Weights of a small contrastive image-text model: text encoder norm layernorm, 8100 steps.
Rows from block 2 of the image encoder, named by matrix and row number. Rows with one number belong to one channel. Each number is 500 + 40 x the weight over its row's rms, rounded and kept within 0 to 999. All counts start at 0. Numbers have three digits each. After the name is the row's rms in percent of the matrix's.
# convs0: first 3x3 conv, stride 2 (encoder.blocks.2.convs.0.weight, 144x96x3x3), inputs 8-11, a 3x3 kernel for each
# convs1: second 3x3 conv (encoder.blocks.2.convs.1.weight, 144x144x3x3, transposed), outputs 8-11, a 3x3 kernel for each
convs0.0 095:508499493495487531520507459479531543526520541500502524488524526488582544482495471549531527491550556520570530
convs1.0 074:592565546546518508573508581520510490516489477491514474487552509513470474540524550508549501509513482535468593
convs0.1 101:553523609556560582489528529451471470498453478464460474410399441406425405404458434473488476536424526400465461
convs1.1 104:521531490561560554511500485527516503527530494526551510496504471486466463457520444535506536512501482522504512
convs0.2 083:479468496485452541503473472528562526492444561532539517518531562481546571478529482573531553515497519537508557
convs1.2 074:543544540507403521547509489530480478516496494550493491477474497488524558481454486535436513491514502470518532
convs0.3 102:567544477523537512526531553453443529479489489475470453525514502496564493541509572561527483449522508492519541
convs1.3 087:497476487438413462527475512451499510514498480497514498535515561470504445428500463456505479440467487472422470
convs0.4 098:519513537522525516520496540509444457454483478407466437535572574474550563544518502523531552526540556470553533
convs1.4 094:558535522545543515510531574508464497498500476510433481530478564507494524529491547510451464500515489451503492
convs0.5 087:521500577447450568461452503490562500482539555518555539526513554521518553566510447508558510502473553475542520
convs1.5 075:485478487479507476519472580521508452516482512492478429476545486498495517488458513504509480452472447529458477
convs0.6 078:451464489458440494417413443586517411466543543512476536421492500465444446512418492480488464506500478522545454
convs1.6 079:491446416472439451482424433590579482519564567494533522478513490450516528503497494434443456468474557471485493
convs0.7 106:443436488402409421414457422589526483455485504550511493462519492444507476487550509554535567547537540494511534
convs1.7 084:457459482445509434498521508418430425401428483492488452459478496426519461463507509521520447587495529526516491
convs0.8 091:522526549570529513459577485472436506491522557431466479456539488508533512494558539468470449503465467478444494
convs1.8 081:499434523429402465488433502487473495494471550514512508578472544494502493489482501425475404431497512458484520
convs0.9 081:456425447415433462455465466534481540473442434461511432507495574541534520483517521450484506525461495431447423
convs1.9 069:463512410481435437550458436486488414507531466531492439430498562450473498487500539481467525450499579439464462
convs0.10 085:464552515562548569494474557542461494476408456478451404483460477494469398462411463478496477535509499547443493
convs1.10 086:537519491541573563568529491479535549506578556504538585521476512466506512461484469483471477498520512529512533
convs0.11 091:517480465497510476472497534491455496514425552474536536441474477530541494506580578492519501521511576506490478
convs1.11 081:540523573531512494571505572442486462483483554486519536463504467473457480420440505477489499515525441485444473
convs0.12 103:543537540500532548497523512495500485489493480461490490546537536552523531513508497435428484422466407473460443
convs1.12 126:503515466533496495501460497569519578555566586564565586547488491503490484485479499522506532507501515490502552
convs0.13 146:493474452460486454478505489531489524468508486523479467376373358332344347333339349541511501542486528546483530
convs1.13 156:512501515483499527512507533518508500495525496508512508499484518505495477519498544526508508489522513504489494
convs0.14 096:498492509535490413540527513505446521547492513546519551487499527500502488523470498489504453441510528520507501
convs1.14 093:557526582523516550591568552477495428486495440463480455509523474505476542514530519487484526529552455476504506
convs0.15 082:428485450397478438464401468503495554453546487560467542535512545555522542533513560534488472548448522503512576
convs1.15 074:536514499467478503546511517484508505458471528519550452523430462516473485489552417433520449532450504473511523
convs0.16 099:484535543507510515512579572527485489493466513488442457482424479498472435420468440411425442419461436428438440
convs1.16 106:505559492530553557538499513522501503472487510508467462551512507526500532538539539506474481473509531488497474
convs0.17 101:507535567565546488532542512480520494495523453521454523484412461417423421414439428442443431515484442471483460
convs1.17 081:529519561502603478534534489503430505549467533415452463522532511534498558502514502460500468478459512493486527
convs0.18 107:496477476518493451415471478525548563494546521521559560390468418434427457445391444558546586572597533532557550
convs1.18 101:549573512536492559535557544478502444495473453493471488520498509461502528487470537551541513487483492545547527
convs0.19 091:455443475466394437511443487503503515455490498492473486336434376386393361408384381517511430489484480446490492
convs1.19 080:460465476483513455527612505553513468552483550563517505507474436495544478511516489444486501429472559507521496
convs0.20 096:558512546518474509517552476440524530460475461501466498526565488538551563500552511547503508531491527518495492
convs1.20 096:466445491460433462495470481561535525492531516500477540500498462510472471513471448527507527496501472502454556
convs0.21 116:519489525499523517538494511541531528534523538568567591470503496493449460439510486531512552528538529547558541
convs1.21 109:508507548539498540554510597448442469468503496481520460543478489522484495534460484581540557565526509570560527
convs0.22 097:540517558527538511546494570482508501427528460502478484647572573592517511576603615527448502497534552500518508
convs1.22 076:536488552604488564519531515505455451472541456487568504534516501488553496496536551526487483516536567432537471
convs0.23 116:554473537521544491502540548439485534452512458474464461500453475452476408427447427480428480477491412468473455
convs1.23 127:458496482495515463460481507454532521509507499537519509482466496507493494531455489471519503524516517514486502
convs0.24 094:468490442453459491465469474492579544526502548535487529564559575539515473544542484504511539501542472520555451
convs1.24 087:527461535585496545558594558480483476405438517489520486471480479439502526502479493495444540537509499514506500
convs0.25 107:497456493450466432490477442528475492495494539492495497483451430483446432491451426611581599517517510530481601
convs1.25 109:585574596549555594598615574568534600572523594561554563569495508488502501513557498487514445513457504525513539
convs0.26 081:441496455469446428403424395401485503454500477462477477556558559502456497587571471441479493454525534449497446
convs1.26 066:442450485471511479562483476503550450513508496507587476488515462489499576506446488414519541492459450463487442
convs0.27 084:606555518464474481528547450487535537527509471542502464546613498538525498542491484475516581521498538507522550
convs1.27 071:533498495455522511540456495552470542479514552517519524509451483479493371477471422458480504464545464480499536
convs0.28 081:508455512468494506441482505486530509481489520488530462457371502408461451456501436458497497494519480476411487
convs1.28 069:502474521441552563531536549517559498557528496544479485532545526522447468519471529465507486478470566508444495
convs0.29 085:478465559465441497568484496497448433458501471520524486540581577569567531556568573512500515497508546533452546
convs1.29 075:526548573547498557496482560500488518513526458569556583447421481423518527486487424482484497455480470529493539
convs0.30 101:427376373330309437321317340490475501525548509494508555436427473484494459502481469449472475469454521404497497
convs1.30 138:500519508510501477489491490542504560544572583520508562436479437466453419458476493514517505526522532504523549
convs0.31 118:498454498481490456451411461558534554520579550563573566458473445441491448450475473541554556535545558548539539
convs1.31 116:485488536483488534491554540495489483494484504491485457427487470480455492468482471525505548522526519529523504
convs0.32 097:511464533499479508504448463552502505581540522516519500485474489509533441537524540518547528556540552531502514
convs1.32 085:542570529559502593502537554490509437497466443496495498477469497496491503468477490502558513567492538566554538
convs0.33 090:506524448495493468487522500505532524517552555515525568524496481539476521485550508469516547511491570547569480
convs1.33 075:569561583573574578528564615465448434538459476542497512535515441487469521457517468444515490494540485489570534
convs0.34 141:509479500492494475516492520483459486465467476492503490640628595585630600606593639537580554524517583517519524
convs1.34 118:450449476440501461450503489481492517453485504470480496527488512526507512528529524467498495509504447480537491
convs0.35 112:495512542484554555486530478553520433465504531499539509458473518515459436478484449507507452469500474450471437
convs1.35 114:554529492524519489513576551435475497476451522408437464512497522468491495511466500536509535518510521511521539
convs0.36 081:491466441494420521505493423485461513524498486503526500396430483468489440459456474438528472472501433472467485
convs1.36 079:467498448519497474456497510584530566618517499580582530508488510452514488558487515458500452565521453462506447
convs0.37 096:478450449472450414498441478442410502509458481456543497486539491520550543501531470556448495529476513477511494
convs1.37 091:498498544528484530479494528480551510537526537539528548448510513501504493492545537481465498547500461479484539
convs0.38 118:501480430459471465476475410527517541585499573488540499465442465471489479468476443568517530522573571548565581
convs1.38 126:562517582519518546538546574440460431464506430419426434476533517480489528521458482535542543510525521532532558
convs0.39 115:546572480565571548555595490481519484503458483488479455492444452482480476472511520469479482479470463478455484
convs1.39 128:467470442470475449437443446530512533486498518535540517480503453458480470473489457521479505494473461477483489
convs0.40 075:496532481473436522492470457448465510509453411473446446516482481483429477441464469405507449484481466511524464
convs1.40 066:462497499551520503560539521502538485522522488566441485494468457507518439527483549505468524482506485531556444
convs0.41 080:450489531518504512446527402459472532535557537496463497372440394466432450489449449537522499529473526447487516
convs1.41 068:494454390466453485463455461444539534540549468542527514483523562489488519548502470514504481446511437504484441
convs0.42 102:528575520550551542555557508520505489521507538516510511528454444502481490508430468482521466552482476506517488
convs1.42 091:592537540538514501577572532495487487495498521495464468527505483521554547493520506434493484457434524507473518
convs0.43 095:484506480462494453484486478527561567535480496518493517453496491451449493434471490516532540508496560519557595
convs1.43 087:537501530546497531547541547455460535484446486459518511496491513479512476509481537534513578503502448571616501
convs0.44 078:407473424460395439432449406495494490468510490514469525460565496537409471475569489471500480469469472526449435
convs1.44 071:560526503484493414505440529499529523507474563524478543494509428463544509462462479435487481446508538503479494
convs0.45 089:418414502449440519475488454488490447469444504461465496476505523548532482519577490543538486528497494512520517
convs1.45 080:491518549495547510522548567506491542472512529548511486569538496509522519448543485473464410453450460464452527
convs0.46 126:462514501445487514497485440549499514456495513512490468618588531589553582604548559528485485535519549486491476
convs1.46 123:545515506460474529514492507436444444417433486479519446519509539548525510502515524505482515506483488537499482
convs0.47 071:491502528372410461419459475522528454508477511448507520521468493474478521424484517503429443473456499540472464
convs1.47 067:490470420554534455496481614556513500508544562572544524459530481433490479518477526452456433471493523430510493
convs0.48 082:515483474529515477475477472489533537525535528523494517488511479582582497514517486441550556544563489527529518
convs1.48 072:560530504470536549535584483558490539495484482505528540544516502518499536444518480489523533512469536477482574
convs0.49 086:483498495547491451518459526532490527428514490468509472450514416433460500527453448418484495435569449443490511
convs1.49 069:554567566476515533507545504527537483447499544441531477551505508549488530515555543476537437505499550486491447
convs0.50 108:473477461488435451510504474541527458511444490519480537580507513542494442520500451444469450472478465465499473
convs1.50 095:571564574510474528593518577480442465433470449466431443496469471555503449513507456506473464573499501472497514
convs0.51 091:501514474442442507478459466525520526544512544489552531494518481451541454536460479514565472535510549607563575
convs1.51 086:540532528474525511560487530445521470480486516523466445510562525480489505488475539489515501503472542544539513
convs0.52 101:487467495580528488470453475427457444428438411459439453556562617600595611645548573519482473499508507555492491
convs1.52 099:454456462520467425549523465455514527520491510531522506502503488487519477505522517461502491491480457486489478
convs0.53 077:503475508537474468513483406548446512429489419412499569504441488548488493501509578473513471473467432415466433
convs1.53 070:480394482492548510476484548487637516534534549550492530487456473440436507489455509529527504577472553442577492
convs0.54 086:579517544533561558505539564520470491470470456498543450520504485441455445422453480490503511519449482403439466
convs1.54 082:484461429478501495456515485557528511532503579521505567510491486525476444458501509478430469467452493464534483
convs0.55 090:533513470503474556515548507494491479497497482447480511472449509477509546508473514520440511493521483471484418
convs1.55 093:538576491526583530519538476533498566497560548567537528524534528572493516539491561530491441489472481504552495
convs0.56 087:577503527540522524574503531501550460483519509521499503420378476463434365469485460517541534430507505538550480
convs1.56 071:511480471453433488457482431524504490493502510519456503451484473489543495525427497425475520447455408475497436
convs0.57 078:513487537491510535495397473431492551500422487504496510450500471535401456514507520521492426456541520548518452
convs1.57 069:557503509518442484568529530569538484534562485507550559542549561575446469548482497461499477474485453524487612
convs0.58 078:496427461503459495436430409567461531529509572526495559531547592519546472529535518533509566543531490467535570
convs1.58 063:497532495515499469514446501433498466482475487528477485499520517563507525523542462512416485444526578484458446
convs0.59 086:473450431457500391478442484555539582526578520597516566491441499429504464514536508531517504586532467504500571
convs1.59 079:426547494473453469493406462542563534485514549521475567484461544521447482526493526479499474495514449454444435
convs0.60 111:486460530512475504472489475445483487474490522496462476394396415380400416402413392480431506476455480502477464
convs1.60 140:511507511536544507511516522535530533539553531540570532471502488500544506504526521490490474484514478489486509
convs0.61 088:518532511553530517576449509515479487503477554506578513481460546450485527584555578480467430554511510483542476
convs1.61 072:449434495507468438437481426457478530507482517497538528469513531496485519479486481436523519526501510436498525
convs0.62 082:428521441533498478481492503501478518542474524487491494548536508487482477480511582483451495520500490457510485
convs1.62 066:463461478509436463486521410527489463522570506609476478479551454512475507475517445494467461526506539552455470
convs0.63 085:606557573591579617562564636559473500536513466514430473521511506548510511471483530504501552487484460452515456
convs1.63 076:442495460450411537462460410557523515519460510520540492523480526433506515515469463470467433457457460506450442
convs0.64 079:483485400424451406454441386490508476472538466544602522524475519528505491454503518533521510544522492555486508
convs1.64 073:506509542495474519503497557497441587486477531523491474497539525456519517520504567521551520519482550457508477
convs0.65 154:483476473475480473469477422488485488512496515477460514503478461478502492507492466523522555525518536517530548
convs1.65 207:524502530522477496548518495490494470507471461474486479472472464468466478478453460509518539529498505520491509
convs0.66 095:532506474444483494500460448538508462564518524527492505593592587498505570530506579527529476520538527490477470
convs1.66 081:502481451453429472467427443477470452487457493473445449515469535503519550569513516513450461546469477471515438
convs0.67 101:539447510519526499510436481468434498455446482478444439512535491529495534539533537485486541482485465468474494
convs1.67 090:597592613554502557622562548494506479472523526516506558544496465559505540523515482482527522468463470458479504
convs0.68 111:522549571555526547594550530485496500483501482525522483513449478502460461463422486599526547554532528567572533
convs1.68 136:512540562496540502556534557482469499493490504451465463538514534502497493513549500531525503522483516550522504
convs0.69 113:506461496481474475504470466485503480487481503481507518510498532505530525536496513483503497473531561484530481
convs1.69 105:558511541563480469511504577484493469489473493516468499543512493518551486501544504527473529494489502496485487
convs0.70 124:453484467486446511470455406484509534484431516469532516471503496558500516557506459492529516467535491527505535
convs1.70 126:529553604519492507531504525460473519525478458464498483518519488494456489484487487488481514426437479514492501
convs0.71 079:410419496516430489476358463484547520513469511465471520544517541533513491567577540442484528447473500511552524
convs1.71 071:502485497520501473477419453512492522489561519480597582441485509482472484451468456443522510539455493479466552
convs0.72 133:567555523570511548524523543501543454514547464495473427547505486466437501465455453517526453503459505530505531
convs1.72 148:521525533494493510522483528474484464462504459481488488491515521505523526498560545504510524497481523533511518
convs0.73 090:395433449388398490393419455485490465469507504512505507544647538543577540587532471496490377500507503581590511
convs1.73 073:544488548487539535568472557479512542498512543537480488456452418526467493537501538542490466483477471523513457
convs0.74 126:504503470520489490517512486488460467480475422482448424605569597546565531553583565575575574531560539609575539
convs1.74 150:498489459482471487479466484495495470451477498483482490528498528544532526548536529518503507517522525558490489
convs0.75 096:511469463510473466494487493501505455503474479489499527462446569477424523465433474468476458528568488525520471
convs1.75 086:503515542532500518528484538524512540516550505534532474507491481500560510519545520476489521492489419536527490
convs0.76 125:496524531513513540532551501526487472464511517535526535412400460407410416379384376516484498513494509519546513
convs1.76 106:526532530514538550569553568470484492505480519508512512518563526523483554536565505494478495517496482469502476
convs0.77 089:484467515473515513460465432489483468486494469506507473481511512503466517498482433425531507485522481494512482
convs1.77 085:553577592556598544532508552533538610458513567506514575520459491544493505556525569499517480535502477537494458
convs0.78 084:439489492578500510511499538603560520515492561517508514492451621460508554479442469510490524477547560517579483
convs1.78 075:447493500505482505501486530498480535544486514526518539583457512499548514549581527482476533449461535561486556
convs0.79 076:494465502481488459449480448568500543515525539513487470537555551580579600612573594569509510521590521453476503
convs1.79 067:478471424495482563380466530466493494559571527491484451457478583508508485499533410506554533502514482445489515
convs0.80 088:456445531448482469529475453521497510466492502496514541546551549576545582536533482470538492499552533533515528
convs1.80 070:510541496500524526580512487475522516563509497504477580506470536531497563495508399553437534474495536534455548
convs0.81 117:524477478533517503515462518495454467494462453527431489505461468484475496473431461493475424545485511527496481
convs1.81 136:506573525499512531504509559470534532486473475496480507524548511502498515518520518488493518509488488522481527
convs0.82 104:502537495530545559573535493543530489468492498512513461442423484495414449490463468474544484518494548482436434
convs1.82 094:578565598576542561539554544505552585550551501582516566550529515517525528544506557490524504496510514465452546
convs0.83 087:417481458453507476454477408527527429442474526564449429551505621591560582578542616422492485497493485490553573
convs1.83 078:464438493430488469524473503532493543451478493549490459532548544513522477565543558452530478500434462521528422
convs0.84 111:494489471473448479546513439481456492482508501481464448563538586559556515613537535456521526478544521480533535
convs1.84 105:524527502495478487474468478516509479505495510448477480547539535562470519511519568507490476523487490489513543
convs0.85 109:454445444497448427436393422486468482439459462477487483537524542530518533580583536508565531503488506535508477
convs1.85 091:526515515536460543550523527462504405404493469429404479522534486483514544540538480485439496500465572544560478
convs0.86 091:556502531497552521499539540517541560472491506519507509398515489432530464467418461429476461485495483458537538
convs1.86 084:578594623552599506634523534514581592533525560528526575471522545560520476551517520524522522558499484527530513
convs0.87 119:501511521508508457515505507483506501507476522467489473567547586578566579561567572487542513525527545536603564
convs1.87 114:477439499424443472495455517484456424480462502472493461460491472517518516542514495545495479477510505523457515
convs0.88 137:548528516536494494548504514464405441422406411425444432576594544570576556591557554517544507536557482485524529
convs1.88 148:487475535473479481528448500517499497497515484527534503464499468470447480456474443509503483487467486486464510
convs0.89 100:472491505464450479446456465513477539472459517511475473635573546570620546613592589490512544496514515488432502
convs1.89 086:469414517513479487452426415502510502519558500475445434505524513519523548488506499509514527452477517485480433
convs0.90 102:547527529528582551566549515501477503516460454475503486524468410465438483520467492424461488441437428429426416
convs1.90 112:583527560585540546524585548496495514538494534524469531486454474526545494565506494512514516537573514539488588
convs0.91 086:424462468502526552501439456474489468532476510491506524396392464445429488474442424494514554528524483526524525
convs1.91 096:569546583508600510550549570489480457502507522496493518521496476531472540552534576490447521507525484522505527
convs0.92 082:555563604568604623617560580496495489444435453520593466518550523477472467522512477478450500489445529475458435
convs1.92 071:514486463510506492454466489459501452488528536496432440516488424595509554515438559517512512490535484470490453
convs0.93 131:486493498485483492510481481509477486509521494501552528499505492490483496492497463476527503511539534520541582
convs1.93 163:544487522519469492573504507444504489439473464459470471460494487491493443487484468530499478500463507533483529
convs0.94 149:511497489465486499472486504526501489498487555500530535536508511516532502511527514545533540551602549536608542
convs1.94 201:519525532499474503541513561472475448464488461443444470496477507483472475492483501541521514478461468546506486
convs0.95 075:558553485550472537598501603466455515442450552509500508432469454458459373470424470499533475436446446483423462
convs1.95 070:504417466517536475579512485464545598539567544631615500537465492446458448435454453562465569501396494528476519
convs0.96 118:502482517490466480483461484412517497478467495488486500525508474492483521487516459463445413465503429434461405
convs1.96 127:479498501472511520515491510544525502518549522539543523498508475505500464505490488485479481504532551512513515
convs0.97 083:513484477460481493498466531496510472438485479451481537453458506527533519552499524510476505502432450494509466
convs1.97 082:553618569503513556515475486493558499480539507473565487529489479481542506498522528536521531479492545447462449
convs0.98 113:533512563538498543543538498494445488493464514483480500476477501509452451469458449398453450458431451418438452
convs1.98 098:544525552517531536534552473498512511504497550495530516444428467453494447465444447489541530470544532531546548
convs0.99 081:490429550511529465501557557521515485481476508527484507557557492485505542551470494499489493475496488541483492
convs1.99 067:509471459568564538542579481503480589507552480469549543435543548544482560481510505540474508458510587581491550
convs0.100 099:463545477498544506483468463494418496514461456500467507613598535549569588527583559462447443508492473473489461
convs1.100 127:519511513496513522520509469517548536493512514483499541495500511525496520510514535518500504493498488533495530
convs0.101 082:509492436506496514446462495502520464461482489538478454489504562498477513463474406513534461471507485472419458
convs1.101 072:489559492504497484494502494492488480476522488506481482522578503469527509514510441490522553525499518510475473
convs0.102 108:497453473468482482473438506501500526487530456500482536390419406412420398418422404460485500480478449476474538
convs1.102 104:566579602513585580527601570488506562547558550558550521517505521555596553567584538546519526470477457477472495
convs0.103 079:440569548542530573550616536468497569474550576535516480481492544470430419474390460532535502461504547523500546
convs1.103 067:471515547457508439454443539489521438507498484485450541497531527563520488558521511432516417459449511519528576
convs0.104 083:484514512527494550549528536517474483543455492464502493447546546502509485465449494520463523462490531483496498
convs1.104 085:466457463475484532474527514481480478512407474482448439556534506597576622536585557519505519527457525526517512
convs0.105 078:499492521566499575578503529494532486485552441466515552494519541548486490525501495515444526481516533477431427
convs1.105 064:448494495519530513464537450465474466515512524460521576434521557528501463499589438452470397551498477434426479
convs0.106 092:529545538584548544534544577526457539499474473492507487436443390412434418496452422446498439471451462377509424
convs1.106 077:503498508540563592565510524487462523546514510470564505528512507518580529423525503513576585520488541503525528
convs0.107 077:543508516517539532485483543537578551572516556537511510503531438473529490469461483498447548441553481492478470
convs1.107 065:473473523524501566553490475498476527503444473502513514501466539538566548511526495509432512463482492491428447
convs0.108 082:557499554560524488487483513459437478529545440451513523550461449528520477484483445536487504493520521507518443
convs1.108 077:491472534543558513512513518578529608561513539534556553499527456599567504545506480531527530478448489467471499
convs0.109 081:547503531501516477522526512472393465510433506490492433480559517547541559536469472469553522472528481492531549
convs1.109 070:499480501504475506589490468502494525524515505466452554468523539527466456479469431491508454516425467390414500
convs0.110 071:586535494463463484438449519518487514515504488523501498467444565496529524462485534433485534466465535511487522
convs1.110 066:529502462480491500467455457515474546500551472475456607490525444497437532479513533527542458444532488453437530
convs0.111 086:545526506514451499450554523462493538543491513509495510531549581491507522476535555544485545556509543534535569
convs1.111 079:555548542501509515563547526481522475537453524464536495506492457545447478452451506442465495569490522513533484
convs0.112 099:508480463510499512494532483534582533521560512516514548523556533530515513535620496531552525492491547523541541
convs1.112 095:451505543478478519520497506451402416392452426443428470526493486480485532476509529456504500485470531422475457
convs0.113 099:535487524519486497489498489490472503508507496458491542375393405394350354387416336468486527524466495497520563
convs1.113 089:556609607592546604563578582537558551515571514521567489544524565549563500567537549521495471504473467512462516
convs0.114 158:495506530536512517484537497456460458489475457488451424485495480469497490424493467485491510469453471476467474
convs1.114 169:472480451494448441476458477507527510489535516524490507475497459490463486480483487492482485465501510503485480
convs0.115 091:495461506517554489458477458535567525556500482544533506428475516465440501493450442572552515524520519542544448
convs1.115 086:594532561524472559522548560459453431482527481495520457538516507511502544498500504549500513496436493521531478
convs0.116 096:571483512527485547502542510461473548528531554476564532490471473499457530490516528546522607503522575511537512
convs1.116 078:583488596576512484518559600523433509472492511472536509501479509525532534535545497514456505508491554564494533
convs0.117 082:517527419517421503592434537460548542483460447366490504574512504558567548492531577502441551494476466517482512
convs1.117 069:474459528467475575528464569541555429516530458516528525438542536472553526549511489442427429490484455503496506
convs0.118 090:509483478554499521518479423477496499527531492573504543480484500531479548476473492510516553542560544534526532
convs1.118 076:571573524576530483589538561486495489497469489486505474524544526549443454537522456463531514468558482481509496
convs0.119 139:541536555496518543555518552523486485490455482489445442442473472463456457467428405442436453451481452505474485
convs1.119 158:500514510517520519499472496500470483477495510485476486475479492493510473466482513501476490493494495505488473
convs0.120 094:499493557532507529502478557485517475491512480472490539488465410476491450463415439469452472442465486470460496
convs1.120 113:479481457523534510489495500541514536509546536517563567462519513541513521493493550504514531489527495470518529
convs0.121 083:527506473513455528502477442486529502478448485453460473527550494557545491505515516493492501544538482548488435
convs1.121 084:554536545531505491536496508538466522460468486492532555528501487499466463459462464520505527460485480469464507
convs0.122 090:459495477524439482484493475498487494504476457485535489519511484489524500526512485449477489493505496448504538
convs1.122 101:467448485505461500498519475559560567555542582564574516510498446537499470499478474547507473541485515531503496
convs0.123 075:442479478451553482486497456522532517504430509595502550526485529507565538530455577465505514475498543476546488
convs1.123 073:488541509520505457490574557459539473527524522483519531493523487410527510491508516539432488509424546527491493
convs0.124 103:517536536533554498516539497527481566539549548532513552440492520464454494527482531535518572531532586544527557
convs1.124 090:551474481486549520469526512442550484445481486519487516561476506547539526520530493488472453525540517536455560
convs0.125 086:498498459472421409464517440510522444507496479482512460480509419482496470432461444453512421465470425427462519
convs1.125 086:491510502472492541445525484512542512486548518452484518531420483464512498482490473554502492500515496480534519
convs0.126 145:506506531555546549549511565423460430439469433453422430537540516543529556515540515474477418467495526467479484
convs1.126 128:495520491512486466533431469458483499485494474488514498536469531510492498481568495503469487472474491473488472
convs0.127 084:537500564546490508494500478531507431495562491518542558454454477469469383453466448518493505489460467471488561
convs1.127 075:480434430504460444577511529523549541548525581575636558492535532521533426515466544511518490519451497461527508
convs0.128 095:553598542549558558563575530480490463420486451519481424545480479519493443476469512494452459485479495505500471
convs1.128 091:447445448459443449477463446507539504489539507500512566482512497538492488473515509491456516503519504476481423
convs0.129 116:596621608627646666634643651459497518483427434493459468451500440515483471469482459556483455449487502515443466
convs1.129 099:492459458480469481486500486512535500491512541527551549516513503480523473546486492492516476512467519485447446
convs0.130 083:560589498509532550526533585541485481561537524510636499549543528535514516556509452518510564575452606488532580
convs1.130 069:483518487449487526517522561487572585490578542532528514508493528503483469454490469407455542443517524412463457
convs0.131 089:559584529541563550513510541514497544519492560440482493474501480510510548522423513514463497442496487498490467
convs1.131 071:436514499449458456438441454583545496523528522546517545505540510493509495440498458482474443507489507536469434
convs0.132 100:502528514545536546536479521506515474503516478499501469480493442468430435462410382443471521466456498470444463
convs1.132 126:494485511491520477522526502570569594564563597585573571464487466449466480472479436512473503555555527533536500
convs0.133 132:513562546560550582514556600525447494511500478497499455487473483504491518514517482472529545513529531508511474
convs1.133 126:496495483515467447499483470472461502485483527488498504525500539461514522480476467522500512530503532501536509
convs0.134 104:517558533494591534547560533427457459485477476445452478554621595561534555538568591506483464514502441491500484
convs1.134 081:474403448475452434490464476484496512442531542508487559486462392527507433505451513499492490481489519528454568
convs0.135 140:515486512499498529512517473508506540514494537525503516470465487492472486481459485413460454471496498482528527
convs1.135 187:543528527504477545472511518486491491483493507466485453477470475496477451473466469487500517504498495519515514
convs0.136 091:670628586626651639621622674470558541500471492540536477516525565546536601556530557498490512510506503496482510
convs1.136 070:537417494515532494526506499495491514545499490472515539551501525512469412524464492495559469540501511467515437
convs0.137 082:478508504528562548495544557488452444459457433518484522503482444501481530541512491495450447506533441511499474
convs1.137 067:493560487517568467554456499559534510491536569529466520508444494530457518468552486548509524548467493452461525
convs0.138 149:553581579589626586601596617476462475460460443447493464478490500441497443466456469502506466507531542492504512
convs1.138 263:453474448472467469447455439512484512496491499478493496491488480473487499484494496510502485497490479494486484
convs0.139 109:556534552545525531581554592502433492473485448417409444576557579569594555546577582438483503488519458505510511
convs1.139 090:485474485437396444515433446529513466523539535486558471484406486512509450532530532446515486524451467484477511
convs0.140 094:456370475464379434395415421561456473509500515500463460493534509485440459450445469500469452499515467423497464
convs1.140 079:522467478522525441512518496560505570573549574540542575536507532458501473520477517418454461573460500493515547
convs0.141 079:507513555556490572524488518478467439494481602508433494465469404495450481482503464535490490479432465506534455
convs1.141 070:399486475499492506500516506507519477513531486568449493569471466450457468405471473507562456530484501488518514
convs0.142 105:537540586570601554506519540442384471421433464433442430540582591538494559521571502483453472457478502429501458
convs1.142 084:418457446414435442445406374490482438533493471487505483526503497473470446494483449449442523532461494430470442
convs0.143 092:592559523580640581524562623456507453507477504453462503473457445466508466506458457510441481470488451416497480
convs1.143 077:473417449542441410461451447559531507482526534489538509526467480465578465514510484550461477501514525509534514